python train.py --dataset="short pieces for a synthesised band: melody, chords, bass and drums" --encoder_activation="relu" --encoder_mlp_ratio=4 --encoder_bias="none" --encoder_parallel_block=false --fusion="cross_attention" --decoder_norm_position="sandwich" --decoder_qk_norm=false --init="torch_default"
Rows from block 3 of the audio encoder of a small audio captioner, named by matrix and row number. Rows with one number belong to one neuron. Each number is 50 + 15 x the weight over its row's rms, rounded and kept within 0 to 99. All counts start at 0. After the name is the row's rms in percent of the matrix's.
After each neuron's rows are labels from the 100 clips, of 14976, where the neuron reaches its highest value: "top examples" is what is common among them. Only what is clearly more common there than usual is listed. The data: short pieces for a synthesised band: melody, chords, bass and drums. In brackets: how many of the 100, against the usual share in percent.
# fc1: MLP up (encoder.blocks.3.mlp.fc1.weight, 512x128), inputs 64-127
# fc2: MLP down (encoder.blocks.3.mlp.fc2.weight, 128x512, transposed), outputs 64-127

fc1.58 103:40 81 61 46 55 91 52 34 40 78 62 52 49 43 37 48 46 38 59 31 59 17 47 28 49 49 42 47 63 75 57 29 38 84 18 60 49 49 47 52 56 54 86 65 67 58 42 34 58 54 63 61 57 47 34 63 47 47 69 42 44 54 63 48
fc2.58 101:67 52 48 49 59 62 64 52 46 29 26 53 38 62 41 57 63 63 48 43 67 64 72 47 68 20 57 40 55 37 35 47 40 43 56 80 35 51 42 38 49 53 63 82 72 60 16 49 70 31 50 59 36 47 54 53 52 79 64 48 29 32 63 65
top examples: vibraphone-like (27 vs 10.5)

fc1.386 096:48 33 60 34 58 68 64 34 39 44 40 48 40 40 43 77 50 38 33 64 56 58 56 53 28 61 37 70 38 84 48 69 40 52 40 17 31 35 49 59 39 35 49 59 27 42 54 35 51 83 41 44 61 53 40 62 58 54 90 52 27 44 30 31
fc2.386 099:45 79 71 68 45 37 57 64 45 52 58 26 62 42 61 76 55 59 42 42 27 31 45 65 59 31 21 49 41 60 35 54 70 36 47 27 65 53 81 31 72 51 43 19 51 41 37 35 58 68 53 31 70 43 68 62 48 43 59 50 37 48 34 68
top examples: kick (99 vs 64.6); drums (99 vs 64.7); reverberation (96 vs 34.1); text has "room" (96 vs 34.1)

fc1.402 160:46 60 45 42 54 29 43 65 54 36 61 46 45 62 56 37 74 36 54 68 64 22 36 61 45 37 42 23 66 20 60 79 54 43 67 50 49 49 43 58 47 51 71 34 68 68 57 63 53 50 59 44 68 60 36 27 78 60 41 42 32 52 40 29
fc2.402 156:49 50 79 72 38 43 49 49 41 53 73 42 43 25 40 42 55 40 42 69 31 52 60 47 58 60 36 33 38 49 48 47 35 60 46 29 40 45 40 69 50 74 48 37 61 66 35 51 48 37 60 46 21 71 43 15 59 67 31 77 44 44 65 49
top examples: bass line (100 vs 64.3); piano-like (67 vs 20.3); saw pad (40 vs 20)

fc1.158 094:66 54 73 48 39 31 55 41 47 42 53 50 40 70 55 58 47 55 43 26 12 35 48 49 42 46 50 50 64 46 62 60 77 57 52 30 55 73 61 65 43 60 51 50 54 72 40 47 50 51 22 87 55 68 30 43 32 67 42 61 82 74 81 39
fc2.158 092:63 48 61 63 39 46 54 34 54 48 38 39 31 39 54 45 24 87 45 46 35 22 52 71 39 34 54 32 48 39 65 50 48 50 80 43 22 66 22 54 46 31 56 83 61 55 35 57 65 41 59 19 87 50 34 42 43 41 36 45 87 69 79 40
top examples: kick (100 vs 64.6); drums (100 vs 64.7); snare (77 vs 32.5); thin (high-pass) (30 vs 12.2)

fc1.237 101:49 61 34 55 80 43 35 32 41 63 58 43 33 61 83 52 31 59 17 29 40 71 36 50 35 53 25 33 05 38 64 51 38 33 53 55 48 46 30 50 53 66 44 34 61 65 34 69 54 64 50 27 38 59 42 52 49 67 37 53 68 59 64 52
fc2.237 108:64 46 63 55 51 75 51 19 53 26 67 36 33 83 32 43 49 31 66 42 70 42 57 34 52 59 48 44 50 36 40 71 34 70 63 19 32 48 68 42 54 63 69 89 71 48 56 25 59 53 41 63 73 66 51 36 49 42 22 58 39 65 51 46
top examples: kick (100 vs 64.6); drums (100 vs 64.7); closed hi-hat (61 vs 23.3); shaker (43 vs 19.8)

fc1.90 089:49 60 23 83 56 60 44 39 18 47 35 64 55 48 50 62 45 64 49 33 04 54 23 49 30 50 47 56 59 35 63 42 45 65 63 47 46 38 30 72 86 34 54 44 54 50 46 35 45 72 34 30 48 47 64 75 50 70 50 72 44 15 59 59
fc2.90 095:71 47 57 53 41 29 31 65 27 21 60 43 54 38 94 33 49 58 88 71 51 29 62 65 38 43 49 73 38 40 86 40 59 47 48 49 47 64 55 53 28 49 51 36 61 68 47 74 32 76 34 61 45 54 34 47 52 38 60 30 36 48 74 39
top examples: kick (100 vs 64.6); drums (100 vs 64.7); open hi-hat (40 vs 19.6); tempo: 140 to 150 bpm (32 vs 10.1)

fc1.28 080:24 54 42 36 41 51 34 61 48 40 76 83 48 44 40 58 55 34 41 89 44 22 71 55 55 53 62 76 38 31 49 62 44 30 30 28 62 41 57 37 30 59 50 48 61 67 41 38 78 22 35 37 52 51 69 64 72 62 66 43 33 52 61 57
fc2.28 076:41 55 72 48 51 36 40 47 58 60 47 66 41 49 57 33 46 36 52 30 56 39 53 55 59 38 42 44 71 58 26 55 56 56 59 61 42 45 44 44 51 33 39 39 62 49 39 46 60 65 26 75 45 47 23 46 87 45 65 62 26 53 38 57
top examples: vibraphone-like (38 vs 10.5); marimba-like (30 vs 10.4)

fc1.388 080:55 88 34 55 28 60 49 45 53 45 25 64 42 35 47 40 34 46 50 28 60 59 73 47 64 69 38 35 56 40 49 36 47 21 32 51 66 47 49 78 46 74 37 26 51 48 41 62 65 43 41 43 72 30 76 44 75 68 65 52 33 61 39 42
fc2.388 080:75 57 67 40 40 48 40 65 63 45 22 75 44 52 55 50 48 57 58 42 56 65 54 53 55 43 38 51 34 27 52 50 62 47 40 40 45 54 60 73 51 43 69 38 28 21 37 33 58 28 78 71 43 68 78 37 31 54 29 46 53 77 38 52
top examples: bass line (99 vs 64.3); bowed string-like (36 vs 14.5)

fc1.77 045:67 44 36 62 60 55 49 57 62 81 46 42 36 58 50 43 66 65 39 15 06 49 42 36 55 60 63 59 48 56 41 48 64 46 50 52 29 76 43 65 32 55 53 34 55 62 65 51 46 63 52 27 13 46 60 59 41 71 74 36 57 69 65 61
fc2.77 044:42 66 26 46 59 68 44 41 56 53 59 76 46 37 26 72 40 54 63 32 65 37 40 65 55 58 53 58 53 46 60 47 33 52 56 45 42 67 60 69 33 58 22 54 37 66 64 35 45 33 26 43 74 31 47 48 24 70 57 63 27 59 58 38
top examples: vibraphone-like (49 vs 10.5); melody instrument: vibraphone-like (41 vs 3.9); marimba-like (29 vs 10.4)

fc1.463 079:63 33 58 55 33 50 37 68 47 61 61 70 28 35 58 60 66 55 65 39 53 66 46 35 70 53 33 32 32 41 64 47 16 62 26 49 15 38 53 20 46 61 68 47 30 23 59 33 59 80 72 27 10 34 78 52 61 43 39 53 21 47 72 56
fc2.463 085:64 46 81 58 56 49 17 58 16 65 52 28 59 45 42 65 47 60 33 35 54 54 67 51 19 53 27 55 40 51 64 32 46 48 48 64 55 50 82 62 43 26 72 31 37 43 65 73 34 60 56 43 13 83 76 66 44 56 65 54 51 55 46 51
top examples: tempo: 130 to 140 bpm (35 vs 10.1)

fc1.301 073:50 52 29 48 38 37 36 40 77 55 40 56 57 43 58 60 44 79 63 34 51 67 48 47 59 22 39 51 50 48 60 60 51 55 46 56 43 66 62 73 73 26 72 60 44 63 31 53 79 29 51 64 64 47 48 48 42 46 34 51 33 49 47 57
fc2.301 074:52 24 68 27 66 37 62 36 47 74 74 44 36 71 53 34 65 44 71 52 59 47 50 42 40 24 46 43 46 40 38 32 51 49 56 40 47 48 59 57 42 42 66 62 42 54 56 67 40 56 36 45 54 39 66 37 47 45 61 51 10 60 64 26
top examples: tempo: 160 to 170 bpm (26 vs 9.9)

fc1.280 122:54 38 21 59 53 70 38 37 18 50 69 71 49 68 59 40 62 37 23 49 22 33 53 35 25 33 54 59 30 43 56 62 26 46 64 49 78 72 51 50 67 73 47 72 71 66 66 43 34 55 60 59 45 49 75 78 35 62 30 39 47 52 54 59
fc2.280 121:74 39 74 65 64 70 48 73 35 43 52 31 41 71 59 72 16 10 42 44 47 48 61 40 53 88 59 56 38 42 46 43 53 56 69 34 55 47 39 66 68 42 53 44 47 62 36 35 52 37 25 54 36 58 41 46 48 33 35 42 33 72 36 51
top examples: kick (100 vs 64.6); drums (100 vs 64.7); ride cymbal (87 vs 11.4); rimshot (36 vs 16.1)

fc1.164 144:31 65 33 64 53 64 51 66 32 55 47 50 37 34 69 47 66 51 39 41 41 40 52 32 49 54 31 53 71 24 41 46 44 66 31 62 43 52 46 29 44 44 39 74 44 31 49 41 59 47 39 30 48 17 64 65 60 85 38 64 50 35 69 35
fc2.164 143:43 30 46 82 32 65 36 51 79 44 44 52 51 59 58 61 44 17 54 52 75 53 66 55 27 19 48 55 39 61 46 42 67 48 57 57 48 38 57 69 37 22 45 55 41 78 64 50 51 35 52 59 32 54 55 28 44 27 26 22 74 52 53 31
top examples: tempo: 160 to 170 bpm (26 vs 9.9); tempo: 130 to 140 bpm (26 vs 10.1)

fc1.133 109:68 58 43 56 70 49 69 56 35 55 46 54 40 63 36 75 27 42 58 41 46 42 49 72 49 63 67 71 54 23 33 40 24 76 51 67 58 42 35 57 81 30 58 59 51 42 42 48 55 57 21 86 49 59 41 46 45 41 54 50 79 48 66 46
fc2.133 127:47 59 70 77 42 39 68 80 47 51 90 51 67 76 27 45 16 73 40 66 44 69 68 49 64 44 43 58 68 45 57 29 80 64 58 35 63 55 34 54 64 33 47 43 55 45 45 67 61 47 36 36 70 44 34 35 63 69 26 19 33 56 64 52
top examples: kick (100 vs 64.6); drums (100 vs 64.7); snare (77 vs 32.5); open hi-hat (44 vs 19.6)

fc1.95 105:65 67 61 53 47 55 68 64 50 54 50 78 64 54 48 27 60 51 55 29 46 58 33 47 76 43 63 82 39 61 60 57 30 36 37 49 46 47 56 49 52 47 51 41 26 46 71 32 36 28 48 65 65 44 43 65 41 28 34 44 51 40 39 28
fc2.95 105:56 46 35 45 39 44 37 21 82 34 55 34 72 70 69 24 74 59 25 36 40 84 36 43 62 78 61 21 56 75 37 49 51 41 45 44 72 45 46 52 37 55 16 52 69 55 45 54 38 65 47 46 38 51 72 45 65 40 40 28 57 62 48 44
top examples: bass line (98 vs 64.3); saw pad (77 vs 20); thin (high-pass) (30 vs 12.2)

fc1.204 092:65 55 17 55 29 29 19 52 35 67 51 53 38 49 55 33 50 69 30 49 43 74 84 50 43 31 54 50 45 57 55 45 26 39 33 56 42 61 50 49 16 35 60 55 52 60 47 22 62 25 64 45 54 41 59 48 48 81 58 65 37 62 75 51
fc2.204 099:58 67 45 42 33 37 63 56 38 40 49 39 41 63 53 61 63 67 34 31 36 49 48 59 53 64 01 43 43 37 29 55 55 59 50 43 31 45 86 44 66 33 51 24 66 41 49 90 31 32 66 39 49 65 74 48 70 68 48 53 63 44 52 56
top examples: tempo: 130 to 140 bpm (75 vs 10.1); ride cymbal (31 vs 11.4)

fc1.67 094:34 41 26 59 40 35 55 79 36 76 59 56 46 61 42 51 30 36 58 78 71 35 44 20 20 35 81 56 48 50 65 29 60 60 65 61 51 44 24 53 51 52 46 32 89 30 38 40 43 27 59 30 11 56 55 61 45 60 79 43 37 68 34 54
fc2.67 087:51 50 34 37 39 51 48 43 42 23 71 29 56 32 76 13 69 63 39 40 45 39 42 57 69 31 44 55 57 53 55 72 24 67 45 27 50 27 48 42 34 46 24 48 44 55 74 37 55 30 49 57 50 58 47 52 41 36 48 61 59 34 63 69
top examples: vibraphone-like (28 vs 10.5)

fc1.78 112:47 53 30 73 02 59 64 54 47 67 41 57 67 90 67 55 73 46 63 44 52 55 52 52 63 54 54 65 51 43 52 57 33 71 25 45 52 28 53 41 58 54 50 51 37 47 37 43 73 57 69 62 74 47 67 68 36 58 65 72 30 46 57 52
fc2.78 123:58 61 65 37 67 51 46 22 63 41 61 44 31 69 59 11 42 44 48 45 63 41 63 43 54 35 34 14 37 54 39 48 38 61 49 21 20 45 44 39 44 41 47 61 41 53 32 41 45 31 38 35 74 86 48 54 47 56 36 37 53 72 64 77
top examples: tempo: 160 to 170 bpm (47 vs 9.9); tempo: 80 to 90 bpm (29 vs 9.8)

fc1.366 103:79 59 49 70 55 45 65 44 62 57 49 52 45 43 48 44 80 47 44 61 52 47 37 49 47 42 47 63 62 55 45 50 51 51 46 37 55 68 67 30 58 68 85 29 53 55 69 54 29 50 15 43 49 31 62 74 39 63 43 51 35 30 61 45
fc2.366 118:38 46 22 42 39 75 46 76 45 39 40 52 55 47 59 09 49 60 38 43 45 44 52 41 50 71 52 28 35 34 47 36 57 61 51 47 39 61 91 55 70 54 42 35 55 54 52 55 71 49 58 45 95 36 38 65 29 57 65 60 47 63 60 59
top examples: bass line (100 vs 64.3); tempo: 130 to 140 bpm (26 vs 10.1)

fc1.173 068:82 50 45 51 51 38 22 43 53 46 48 68 54 45 47 36 52 21 56 79 38 70 74 92 41 35 54 47 45 70 63 56 48 29 24 61 53 68 66 50 62 41 57 45 69 42 83 43 32 37 52 56 58 56 64 42 38 63 46 38 70 57 38 57
fc2.173 070:43 28 28 76 51 65 43 23 57 54 52 75 33 41 50 37 60 57 53 48 39 40 89 65 44 45 42 47 59 43 18 55 53 27 57 51 91 60 57 45 77 39 27 29 41 40 36 50 55 54 74 58 26 51 43 23 47 58 43 60 74 21 55 36
top examples: bass line (100 vs 64.3)

fc1.197 089:47 56 46 64 23 47 38 38 38 41 52 68 32 39 27 29 63 48 43 22 52 59 45 65 46 62 50 53 52 36 14 48 53 56 44 36 81 35 61 35 73 67 52 75 33 77 20 44 53 36 29 36 58 47 64 52 52 58 51 73 33 51 22 82
fc2.197 085:61 45 61 68 54 41 65 42 65 37 51 28 38 52 73 46 38 65 45 41 23 52 32 33 73 71 40 55 47 63 46 23 40 53 56 42 46 23 26 69 33 53 63 43 47 43 35 70 46 78 51 67 20 58 39 33 73 55 54 68 57 51 66 27
top examples: kick (100 vs 64.6); drums (100 vs 64.7); bass line (97 vs 64.3); drum pattern: five-four (30 vs 5.6)